Rows from block 9 of the image encoder of a small contrastive image-text model, named by matrix and row number. Rows with one number belong to one neuron. Each number is 500 + 25 x the weight over its row's rms, rounded and kept within 0 to 999. All counts start at 0. Numbers have three digits each.
Before each neuron's rows are labels from the 100 images, of 14976, where the neuron reaches its highest value: "lies over" is the class under the peak; "strongest on" is what is common among them. Only what is clearly more common there than usual is listed. The data: rendered dice on a table.
# fc1: MLP up (encoder.blocks.9.mlp.fc1.weight, 576x192), inputs 0-95
# fc2: MLP down (encoder.blocks.9.mlp.fc2.weight, 192x576, transposed), outputs 0-95

lies over: die with five on top
strongest on: white die; dice: three; five on top
fc1.212:524523514541521492473459510498486492538489529468512517503513505528478549504516506512567519471488477514516499517528512524491508454470512515466557515511485528465530531502469493481493476495518532502495528561515511475457514495518533478511527523517509523484489500480521473478487505505486505432
fc2.212:509518461464520497485560501484497518513515550509513481489498512505517470524488505447494517499535482466461515461505545521507517462514462519498474476501528473445525509467477485493481487521488489482487473509533503493494488488524445518522493490538517506494521458536530512501497506559512496501

lies over: die with five on top
strongest on: dice: three; black die; five on top; teal die
fc1.11:498496470527500495487485509489470498530504489498503523454519495526505466498496523515530446491511484515553503490493483541449523497511530502531530520474564498503517480519542489553517519504515482491510480524483478479499505489517525536447507483465531509493520521523490476499518533511515527523
fc2.11:490550500505499494480487532478502467474525499503531505502537542512521526533501526520500493493442503499476537526505496460550513470483518520505508506519505495490469505477460484478452429484554480521526499497523519514557504459496513519516492511462467526463483501518510479535499495527479488485

lies over: die with two on top
strongest on: red die; two on top
fc1.565:473480498471495469496506511500490504492512473560518483453514486502467536493512491495505456533507494514500476448477513519482507505508555562507540458502526499530503549460470457469444486516463476498502528523499458524489477485474488502512461496486527522473491530526509501538495541497543496480
fc2.565:443498489502493492488521518555501481515517513452535482459494526471523470494482454534514511534520503482479496505532495519508484477500493520486486534503474515526537510479493512549492478496495495506514488478471483418496519534448538507519485516527483443513510481516512450485533510503488551459

lies over: die with five on top
strongest on: dice: three; pink die; five on top; yellow die
fc1.530:499496502534510518498462523467533497481447508451527491513519463496469477515524487519495505501482475512495475522508475461454489462535480519527517551512470486490486483522470515500497492486564497483497491519509492506518472522472495476494492493473437489467549467474536480465514483467462521510
fc2.530:472516502461500502547536494495495532485553508520506495489556517514556459523527502503522540486521519484462510520552520476483479511466489504481546508508527492488469473467478535480453500494454487488494496477501507487433514437499529483466516492514467484508497518527521526509535476525486472508

lies over: die with three on top
strongest on: three on top; total: 3; purple die
fc1.405:487491534539485472516509494498495525494524445508522509495456505499532515445490495515491497495441508526502495481543521537509507461500496541505485492495530520527502499505527481480465492507528549504492485484485475518506490515535515460556480506444516474513513470525501492521528434549471487491
fc2.405:523495552489491491486513483467443504553540489455493458520499503512500454505528469492498483503478475496499512508447484490549497437518463522510497513478502517479530482502515482531512472485509477497484461511480548488509530513483480562495511477504503509552514499503453450528476537486453517510

lies over: die with three on top
strongest on: dice: three; teal die; three on top
fc1.195:446501520516502540490497531512530524495497527547493547518527518508480500540478515509454499506505434483472470488492543550491497511485568521526501496491487448539475527535564502538486526469497470490560506502503501502524504480497489469498438528510484473450531545521516470495528512482484514530
fc2.195:452503477508511530518555532475503507508478496501510496508487476467511555477496529535482526468507458478490477486488503513544486479542477473487513472511501459487532511506501502471530443490528518494469508474482464481464504550516481480501485522523520548492493487504521530526475455526504505505

lies over: die with six on top
strongest on: grey die; dice: three; six on top; yellow die
fc1.316:518539478576520515506492492478504519492466501523525509529580483501503551516477525488513491464492483550484488500503525513514496482470515539494525468491505486491498490543504503492476539503494471512488437523527480488475523501525528519511487495536519505495484493478569500487484477462471474458
fc2.316:487515513472538499529483516528492530533486524513507525508470508430452519481532502480471526530491476449497546531488467534529532466536476494556469507461456511491496482548500454470521502539506501482509461478493506507492513466488442463518520516502485477521510518460501504487527495530498491534

lies over: die with five on top
strongest on: purple die; dice: three; four on top
fc1.371:486484526521514500517450517496463510569528498477503480507456479503503473499482503568476527505469519481530473511504531479521519508494474508521513505541496511517536472502541511518515503482482507490510510531538471476446469493461511496483474493491461551509470485498522493460496535482544529538
fc2.371:469515522507510463494536510498513514549504485517503526515478536500472477508517490520524507520515482544474522477515464539490492501466538514474475543469505477474521488519488499498507496501523489446484508489517493506479474503466474457482485498498497521487483495478512568455465489493513488455

lies over: die with six on top
strongest on: dice: three; six on top; black die; blue die
fc1.282:552523516529518490466502556489493508489498542460536525529465519466490509485494502493521542497498503528520504465488507507501473501534510571462496503481495466502514459528485478558494520513453475504502535551520462480542572485466503502486470537512491512505518512478495525528552458542481506487
fc2.282:485510467509525483504529500531479527494479486511535509490489488484549571530474488560490517511448530485485490519517487520482497464540545537502522499519493489508459515495489504548469568501509494542514518492513531521502441468511518522495531451478478528517492501509533488527557517538472502528

lies over: die with six on top
strongest on: green die; purple die
fc1.346:507506503543427472476487538500526504519533538490506525504490500493441520430505489522510511520497459509518498518435529492471500491521516515507541468477497508511462533530504484499480507532504520514532513543507515499493497495516527480491504513488473489452497531528536483474509455525513489521
fc2.346:501511451469536466524505550498475539532509490461463493536490512528525489491486508506492506483541492498506492515534514490569475510505488479497476458525497487443528461467510496497505503480512474509508507470522540516537526548442511528496489478540466506451492514482487523526484509501496492512

lies over: die with six on top
strongest on: dice: three; six on top; pink die; red die
fc1.504:524483537529464527505530521506534548488494517487531500539499528519462475494493479543463491471480478474480502515491486511516533518527533458525520508482491535531507499449489529488505452512518456518481491474489485491486494464490544523514504521513517476514516483514480506493559481498552482462
fc2.504:508491498471535474501495484476449487557520544448492492501475477547512464534530502534455535479452530505499484474457511508522472509548488506483481507511477500449524509467537551513500499501512524483459496491468486492492480488498489470515471489493517518538502527478527465553475466503486510483

lies over: die with four on top
strongest on: four on top; dice: three; red die
fc1.558:510512545524510507476498506517558507505516526495526486544481505491507522549500516517486519543522511476493503533493514529528543454511510500477439485470476496476476531488464519516531474534510521487527496519495493507537508537553528456510482525466535527512511517558487501515522453534488518505
fc2.558:474473507499553479509503494451534523497487540468445520480482503477477540512498483527495507550510505551475490472442482480523512460480510474474497480512485483478521470498560545490497489493509508520474523499545513553472500519490533487563477485509508499472496435521479499514482498527530509502

lies over: die with two on top
strongest on: two on top; teal die; white die; brown die
fc1.110:518499506495486481502447502501511482515518513493524535509478505493500506529493478495447469531478471480494474529503518480492448443505511496515546538547508507507501512484492504481522530470536494527491491510517478520505522502484529498464473492458492515513493487491524461494499483453519496475
fc2.110:468497457509501549530516485521475521492504506549473527499469534536489499515512490503483520476492523496462500503474513553553490493489501478486519477481514526462511551528507464518508499513537485507537480457478516518496490458504473499472514506500494471448524553513468484473512529499496527516

lies over: die with two on top; die with three on top
strongest on: teal die; dice: three
fc1.313:521488484535502488504485521467499474511503529523558460487454508498506530487496512507496477522511484513507488520498529495478479521491500479482528513480522484522473483471467518492483552537497476420454500495518509524522520499493519516454465536541523504547464482489522522469512506454504476481
fc2.313:498504517447493542509505516463470491523525488510478470526483514503469447492512499516579472498501551475515483495484513500503474516536443486490480521498496513478500504477575488507492497454493494544484473515495487458516515499494497497482490444556487531515511504528511470473514491504531497445

lies over: die with three on top
strongest on: dice: three; purple die
fc1.223:455525506473501525466493479514494554528488503493553478504507503488483521486489466505477484544533459558503479495485519540504524490515494495510498497512474478578542497515529483561498472517514520507505521520505517506495487501501514502499454557542476508518529535499485487477518484535493463501
fc2.223:492434489510458483501501455503534506483509481514577519495493475480503465512491502484527486476498518472528485496505485493524501476502453476514483476468442502475482471477469520521514487475505527530489476488464464540528439503477506505472546518519527470526468499518510505510451500512505502545

lies over: die with five on top; die with one on top
strongest on: orange die; dice: three
fc1.148:488569508504508465517485478477498502521525516520526527461508498514509554538527515502486524511508498541524460489508520514507509496496477530527501469470531507491468503553505501471505504504509548467470481491488514525491469483497525468515496498468495552541529508505564497497502499511494486468
fc2.148:514489511525463517485513513500523521496487513448519515516503532539467495484547496483461506505526511512521521525497479519481517498524558482498477496553436501476511504473533481502519530484492517452507460567485505512487487491516520483540467516482492458510476495481474512493521540493495528551

lies over: die with four on top
strongest on: purple die; grey die
fc1.373:539503467550465458480487544525507494466503497523512486511472499560461484518522531509504558498487497544537506526492527533497519519500513469530520515485492491520496563503552495504475499514505504487517502473538485498529489515458504516482499448483522479479503493518511469537485484499490505517
fc2.373:498474496434511487508515465501510476509509471459534474489462500462517496517513470504517500452479544461520521448483540481498531499500475506490551479484466469501502543475501491473514482480516456554503527544550515463504525546504513492463455494495476487505540461519558468488509513472462472482

lies over: die with six on top
strongest on: dice: one; orange die
fc1.572:503459493548470512514472501519510501511498463493494502486481466494490476521496479510491482523473496501515501525513541484449492501533492503526505498457496520477520469522477474454545476468548518518524540470537488492489461518514503487538491479496500559546521499483554518482514534492557552485
fc2.572:498515468501512475494516490485492447541525480485460471510491503497464498461519507527514453495477482485487459475485496516486510533510512500503467526546533452524539514511512492519515463473504493506492511498483476489470477535476523508537472475509479471523526506476517504500475527522559467480

lies over: die with five on top
strongest on: green die; dice: two
fc1.490:493512444521508482515479531478503535488503481533501485499529490464492483503479508506538538539537474473490503514484513499522480500455503526526490475507492549503484502490543525522456507448516503464509517509538527453500467497519475491461542492475496530506494477518464461510469462479483516495
fc2.490:515514504493520481488527441493517501477526495552467478505527488513493517551471509470493486492514501514479488525491529497486495472507502516489521503514481503513488475517479510502521512507444486524484504497481511541510516462521491564518502481535539462548511517492498484492478537507473521522

lies over: die with two on top
strongest on: pink die; dice: three
fc1.37:490512494541513499522472461502501504540523523538527534509495498490519485555481464485530487513508511553531473512527517504464502490504511435475491472488497489473494498482515487543489496462475479484507505495534479525474483489453504464511486528503451525502524542502519514511541438453512487490
fc2.37:510553509523513503476539488504545515504473494473503460537498515515459473531531562495517506508474547502469489529486505486476533516505498500581498494498464533520462468507484474495509479527501536538453501519511508553529509551487500520535490524519519490517490552516488485509506537511453507550

lies over: die with four on top; die with two on top
strongest on: purple die; dice: one; total: 4
fc1.286:495498499502518472524417492484465512487477504530547487469506486469521530526474501537486478495485516495507528505475579558513472478495528544477483495503485508471502476483509523492532439543494491530551527527499447485468528505515475509528474547506507504473505503484525478526474496488525514505
fc2.286:472500474561513509501487513478507439518530502497513522510513516517502500498494519479528466500481496515494531511504477472493528518484431456487537472546479477515489521496488515515520493546463520512543532489496502527469500500510545483538502502462500511519522463466508510528489457545480508495

lies over: die with two on top
strongest on: teal die
fc1.307:481493487502469520482498516503527539480484506499558521507408499528472505541518514481478519491502504491524462454522517491487517507489502491509481552461470505520495558531488546540503541525490535457489555513524480473555521499499488492504495499527485505534515535518484516472533459499481515489
fc2.307:505516460524468473492486510503474497502525494520490472501513508494456438509518476512512447487500547484534476468532512510547468469528503552528534460500481475510519536465506506511467488502440446510548503495508478461522506465476494492522434490543509516503505489471520458524507486459474447478

lies over: die with six on top
strongest on: black die
fc1.205:524487480517518503458500515467509496466486537466548487495528456506500514464520478546472495511505474510471508523512481501485525499465468501499542505503482517516467521525500498545522477531497543509548492543464462511521499498543507457473469535497512480475530537499482509482539537495491543474
fc2.205:530522534530502476503498541541548531470561500529504534525508512452476509483478526465466459515490518499468518498535535532490497488498491508498483473471503518483459505555509489451480531486486513479459511515456524485466563518511497546555525508490478540490475495448479524541511488484495513494

lies over: die with five on top
strongest on: dice: one; brown die; total: 5
fc1.245:486531555519484515469488520458515499508488531482556523488514530466489494484488479485477455508486466508452516507514472507498487498511501503511531481484479535521455505532522483476505562503469523526543525511507510520468530513528480476484500514448515510505481463528528479499492443477496519515
fc2.245:513523478481470487547451475491501466525490504497474494504517494495513479493537507483514494515464514483503510471487495516525471464471515488478498460549485472493517504517532477479521496511487502480520499506506498489504495503470521520503508507501488487500484510501425514523475547512438415529

lies over: die with two on top
strongest on: white die; dice: three; two on top
fc1.306:486461503458512487548548543480515469482509500509523499474464515525468501532493476488498582531501522519508525483473548502471530442504526523503503480515470482492520492486555491478504550469479526462486520534499523523510529498536538457472503516504512512500494522500522496476503512479547492462
fc2.306:497504471490502482462549484477500483478539523536514547524498492489482507524465491477508532499488456555529496529522519455511472505504487529529465449443475487521542485507476537514507519498508522487490499527487522507501511498498494563530495529527499500487496547503507519506515502512493483480

lies over: die with two on top
strongest on: teal die; dice: three; two on top
fc1.443:522512508481475497479476474521523485525511534442523511478480509509531472531497507485507531470486526559495464489547467487482527477533463544484483461494494495564525543563506514477508535507478499494520515488494464517516495499483501442445452472499523500478527516486513511511529471501499536507
fc2.443:516537465517531465511541488506531513435488514519476515493513505524537484484467488546509496501505486519484497524500485502506439527493543470494515488503531534474529474534526479475484472503511484501489495504506498480504495525498482489458466472498510487495429518510497466512543461501509540522

lies over: die with five on top; die with six on top
strongest on: white die; dice: three
fc1.31:498508470475521502508501515468493505525484549511493509559487554561547512525507501508493508498493470510477532484516536509511480467495531517496517488471540483537520507530504540487528511478494503465495504497465472504520485474455521487453483519455492492484478521474510467508533474465491522505
fc2.31:486532534514562469510508514520540469461536527469479518475501456510498512493468520498533485507503496479519479476519477462521469499511487478500471484477483480507486496512490486519496531525521496482463501520458488499542508529458493499485488493525504503575475489509532493544508514509487448480

lies over: die with two on top; die with four on top
strongest on: dice: two; yellow die; green die
fc1.179:457517537527504456518463511440530481444512524536504495486524536488506505511541533456514497541515519465518527500490540486462566476499519489482497464477504509513518531497517496466515456483518535520494512465516471496521468458500483529555508482495499497503501483501508458498491485465539511507
fc2.179:505464500503508501498524519485460465508490510539524490506510464513504493502507527444458489529531460500515462502510506510511475519520529541522457537484495505493535470480516522533513492483506509487481486501444476457508523515528505443501484487494482525539541519461523481472486520499424485486

lies over: die with three on top
strongest on: grey die; yellow die
fc1.25:494467470538505534512499522503495493487543496532543485489505474537497502503527535489518485511490498493470524497497516537513526478494492525511501479529497551453468479458476536506533444449488487456485517501487550492463493446501476462499505495466513491540509507501512491552510466460518492438
fc2.25:507493474537484458533533468519542497470515509467471511479490506512493487483519491487481493525500551463511453495513548472487490516530496545470496533511520476548529475508507517515529479513422510482510478469481495514525489510518536508494500466523515515477494499533507533471501548514509499513

lies over: die with six on top
strongest on: yellow die; dice: three
fc1.12:529492548537536547493488517478485488482500506476526493484520526492465520470459463474478514523490494496521483465510509542474497471498507522471517436485472489503545470495544507517476485521550505485523479518526490547508502486509483491456489506482521543454508505499446513528484498491513525519
fc2.12:529497474510492514497572491451473531519488520494465453517493452538512493465525493483496512518498510492466473488503492527554519518545536483500483491501541543438459521508483493508498526494492488512529528509565495504480511471517487483499456501519502528480472489473491509465452504510532525501

lies over: die with five on top
strongest on: yellow die; pink die
fc1.217:481483525556483468477486493483476504484454529512527536478503517493490460497501477491535470525491505515479516540512473518539503538463509513483510497484479502529513506501502528521468578511516465485492518464530478488497491488513516487484516507525513516522511510534492432500478454492473510496
fc2.217:488474473492495520498513459525525504479495496491449503478501530490462568525486455480544490500455478530510503535496480483453529473527515511504508482478514492523523478560507491459514477507500507513494490456514502503480482503531530487513535481523497522413525539504470502511476516483534474478

lies over: die with three on top
strongest on: orange die; dice: one
fc1.58:465513469508533476514495472473499517501497507486533507484494473541508525532497486487509501582499508483550511510490534522503477490502467542480526449502481511520488489479476517527478517545508530488514527480499494478495468504527543524481471513529514513481511524504494488489550537454475523487
fc2.58:448538515522452480535501513488453511524509505477522514483516512506466509516490544472489536522513505488539496474500497501493526538433534513499470527496503486528531528524462464495529508542460512452457491503535509547472498462521503535553519496499498522520480587480512505512536493505497500527

lies over: die with one on top
strongest on: one on top; dice: three; red die; grey die
fc1.64:514519522514474547471486473502499491504503483518501471503478503502499500527494500496503482481488491490461513514544563524499499480517468455469494470543495501466486526541490476503502499527486515493566503531502443505480470469486514515466473515480477504501497490539515479498500566511529473474
fc2.64:494480492534478492522493510507564519530497469465478478522545501529486511500544488478532468475504522502468499464488492458504536494502497466514480502547480525540478500502528494505492469515460497493471452458471460520495511486485452554519495509541500492494539512460480486496513487531487530496

lies over: die with three on top; die with two on top
strongest on: dice: two; white die; grey die
fc1.28:545510475487544520537515524508483482539514494456514467502536526496530537504511511537475450487492502505481506505496530508470514525516461580509476472513450518476520506525526495468495475458546522517522532538479473457520506469504511482523487477510516505474459488463514487555498499462470506484
fc2.28:514497455500472514493529461554467478453557497490480524479491510493463488505447512512482491519540499505505508523515543525467466492499506503500494521508469523507486489510503528523509516500538500537548522503472466500538508507467505468510502462507505490546512509501509436540529517531508566529

lies over: die with two on top
strongest on: green die; dice: three; one on top
fc1.350:457513492472536469492466521471529532486498506500498521505503469512480511456496508497524498515502484472521473486528487505510548513473481496476530462480568531510469505516546482511538496503473474501511489518538490501447507464551465453509532530489492528476491480462500511448494484520524506494
fc2.350:515474435473506513500542498500511476484462523510509496472473545476459513477463511453477472499486529478514479543505487517531515522467464480519481508503491506560512490505519518524509475508510497507502497497544534517549513535488472452543533460533490547517490449472482490459529529519506484485

lies over: die with two on top
strongest on: dice: three; purple die; teal die; white die
fc1.352:499499469514523482503493517482501560455471521520507531494467520507430492516499483465505484502499531526535487441461506542494490450483484474512540472480501528502517509479500442502493526499496486465487470530491526519493457486533445486487551498452457508531510533508508538513491485506548492445
fc2.352:441511519548488500533488489508450508516506543498461513499521487488510516539502541547508501509508497492504486515539508546489496536502472473497490536463470476530497478484522529504491521481489500546452484528515514491481473462510530510511466470528501500506529481520505470531502514504480496521

lies over: die with two on top; die with one on top
strongest on: pink die
fc1.203:509515484519506533524489517480515529492494474547539494505511496497540497445455480496478497527520515510486478469480578525495495477475504494500562491540498495533469504499487489499504485504525501461491456533535511493495510493477518483454526534501508466470486465518505505525529491510505500475
fc2.203:535478464516509474491520465479527471547499543492527491506533516532522479455517503475506501466454503513498483529497490489449480462495506501542504512511515507498550536490510473479503488490515510482471501491503529539511494524511507443506538500500517519492505492508453466475519452465506489526

lies over: die with five on top
strongest on: dice: three; five on top; teal die; blue die
fc1.481:492499496530522492487514535494518483483498493507537501482542539516507497489469472548523515497537492485518501547517531492520533469504459487466497481502476518486483466544511531511473554462478497494516525555500476463440484504517472482475504509480492513492468440465483502509508510493493512524
fc2.481:523505475483485499487558493495490523478525524508507512483476537503497475487492460479484553424500522476495529504514487572487502489436493501471547463463544498513511505521450472532476462502485484486453482502469480489512520482510466500494519521500498465498506520505523514522538504475504506515

lies over: die with six on top; die with one on top
strongest on: yellow die; pink die
fc1.210:489529491483481502503508523476559478506512475512533517506541487493520504518503491520552479541468498549534507485507522536483518501522532488493511503528469490476541480538505488509496554520500496508488495520516516480502503520506541519544507502468497535486522499474556518488460490506493528478
fc2.210:507468539485504520466511468492461511527480437467507500521450514535463509497542484496460474503485547552498519514511498505498501518492502477450537483491507477510447505524451490494495478516506535518507490532508505491468463460490507468492484554496490549481512521486512531487531489524492529515

lies over: die with six on top; die with four on top
strongest on: orange die; dice: three
fc1.289:537491530522555489484513496495507496500493502511537515485506482464509526470513517492537485505535491486509495470486545504478464458552483514497497534527526539514514487506521469451497497491506494453524496469482485512488490489536531518503488525468495498522506502493459531520539475494522482482
fc2.289:497512468524507466534493551528497494535483462512483495519527497464503500475468524516497539482524498517481473527551487515497448537522495482520509482488504518494517497503544449446497499535513547493537517500484480529515498463499502489474540533498463485518518504517476484511476532453495494536

lies over: die with five on top; die with four on top
strongest on: blue die; dice: three
fc1.410:518547540489570486453501518487543477508498476488503483472484489501499494504516507490477526540513477507485544444466505476515506480513489499504525517498494512469547517532489490516430492475491512528518507492483476511495553515503472482480475495444470506532569492494498530484514493476484541533
fc2.410:481465495526484498434514504539488481537512498540465495516519529510519486507476502534484478498485503507485475540528490514509473479493525521500517504509495480491499492512498458499499494459504549461474494507484499510507490475463561508413481491463502500469551518520474477471476479456511477483

lies over: die with six on top
strongest on: red die; dice: three
fc1.345:473529534513509531515490520558499498491502561516571478514520534493513481532514472506541490510514522512522505518528487518496462481524519503501508492461496498490472557501538550463494489463484532470506505525485491509474541488499496469519493456423481478506533471493524487515493497497500502489
fc2.345:515498480487476487434508466463488483499524514445452509481518508468471528481503522491490500496482462510493476477472464501486503473462463472499483491494496511496565490513465513534489491535524494512494443483506495534457506468510481535520503502483470544501502527526505510537462548470528493507

lies over: die with six on top
strongest on: brown die; six on top
fc1.385:531492520484472504452521559517512498548502506485475482512520535502506535530529510495488456475488514529509497503458488499513452496512535507452502493506501471495502477509534522465501463510506514507526466526494484492519530512486479485473472507466487537511517489478529486506466486520505500509
fc2.385:508487476434509496523501458509508529479454532488520560465471481527523548507465508448509479504527535487476555503494471486517470508522518480502497492506497491416479533472497503528543531496536516512513479517527508515534450517493554495496522508477462470472535456516478518500444530505540492507

lies over: die with five on top
strongest on: red die; yellow die
fc1.447:481523532508515565517508538472454515505513570504536475527496531472494502524458491513463539536499459470550516529496495502486482516485514508481531496476473502474420520557505519497492488522483515509500506528506505533499498458502524510472478534477470505488559494494518499499494503498520473508
fc2.447:548472495494536503499505490507532545452498524503508484533547568495506499489507458456476463477498512517498479503467499463495530449520536557519469504531491460555480484456510510442477501462486492496504496547498500492467511505496516527526475495476499538503526487496519492468541463517447500474

lies over: die with six on top
strongest on: dice: three; six on top; blue die
fc1.109:495508520548548492486514513521479517476509493471546533521509516488493525497467476458489492489488455493525522495517513531537521472502469523495504534507473528476525514491529496503512530499511488499466487542544439446471513503501516489477490540510519502470542514505515495452535490503494506528
fc2.109:517461549478491509489487522498489494516527490434500515496478475440509480517486478457504500509513486520503556491484523517537471485508503551539541523491489457517496504545479556494526539495541506511505518468476469488501492524455494464495471483525500526487473483528509477505434503478478522468

lies over: die with five on top
strongest on: orange die; five on top; dice: two
fc1.336:528490490500491535492528504465491504504496509490521493491518509497447495480477515595511543540448497517483475538482518508483457519513530496463492517504522512542477562500507522490493474508513520490533517460512479519503483502538492484440508511485514532542456493514509492540524547475463496534
fc2.336:498515549491554521479517463500565543490537496504509484504498520474480492511485450472479484498487511519520521504518486457509560497493519469544510531539499458458487482486467463496521462506500471523529506484501494533543499503526501495526522502477526522506492480432525541515510480517528505487

lies over: die with three on top
strongest on: yellow die; dice: three; three on top
fc1.23:492489497531536539504557515489496517490518489541538505517514507508472511480466497476470472511534489471509518532517450504497485459546516501524478527536518513521470491487532516522498567485479483494475489492509531493501513498503508483530451479455505485508512465518525491494505481520482527501
fc2.23:526515517496443513511484505555501457540510546468452462497467494535467500489485498500481529454472476481466527509484473527514471491504484496479494496506482514500552545536495503451505461494499524483474509501472535474503497448473508489466480534470512513520465535517525474504507486531490512475

lies over: die with five on top; die with four on top
strongest on: dice: one; teal die; pink die; total: 5
fc1.191:483496519489506534526493563509527547492514496507495518467478490483477503535465495527523502496445511525509513495483535461456531530511495558493507503497501535507509507467519528500456442479496521490461519503490502496519494429494523454464506520486513515460562506484551488474501509506478494500
fc2.191:500501541514479501561515469462496443522502485496497440506531531515521481478539485507488519495492488511456509533528469518528486525456522486527508518519481462527501553479497534530549493521499521493521460493495496541536480567482487508513507494495492508520505487494517484526498522507479466486

lies over: die with five on top; die with six on top
strongest on: yellow die; dice: two
fc1.35:473529503537502495543495570462510502489528538460508476519496506529524509538480485431506500504536459515462483496474512512478485507524501529473568495508489522451482509506550484524507503536492497517447495532545526523508477500501501480537498521516471500487473459548512504487494505509489483478
fc2.35:516495517469473536509460465521490507472458481529537513505517520487515510461528550526507483481478482508495528514505520484473492511484478466497504478510535499513520511487492508484517518463508468462516519467518526478498529534483465517485529490541505533501514493512511480557549499513502562452

lies over: die with two on top
strongest on: two on top; purple die; total: 2
fc1.215:491502524471473500526492524521479486478504517524513489467483482491485518513507467503475549528469468495505539477516481559490520507521459535522456497529470493551554490499476515472485510504469494496488506542533484527510536526504544475494502493511483532582463522528521457482471509493524501499
fc2.215:493497500486492504510507479505520484548511498482504514490481495454492478484516511559556498487459495531490489497468546503537465514499465501501480515526488509517519554472509477517492525467515543460499485477500465475470525488474495537513541506514494473502509498495478443486552520505510499464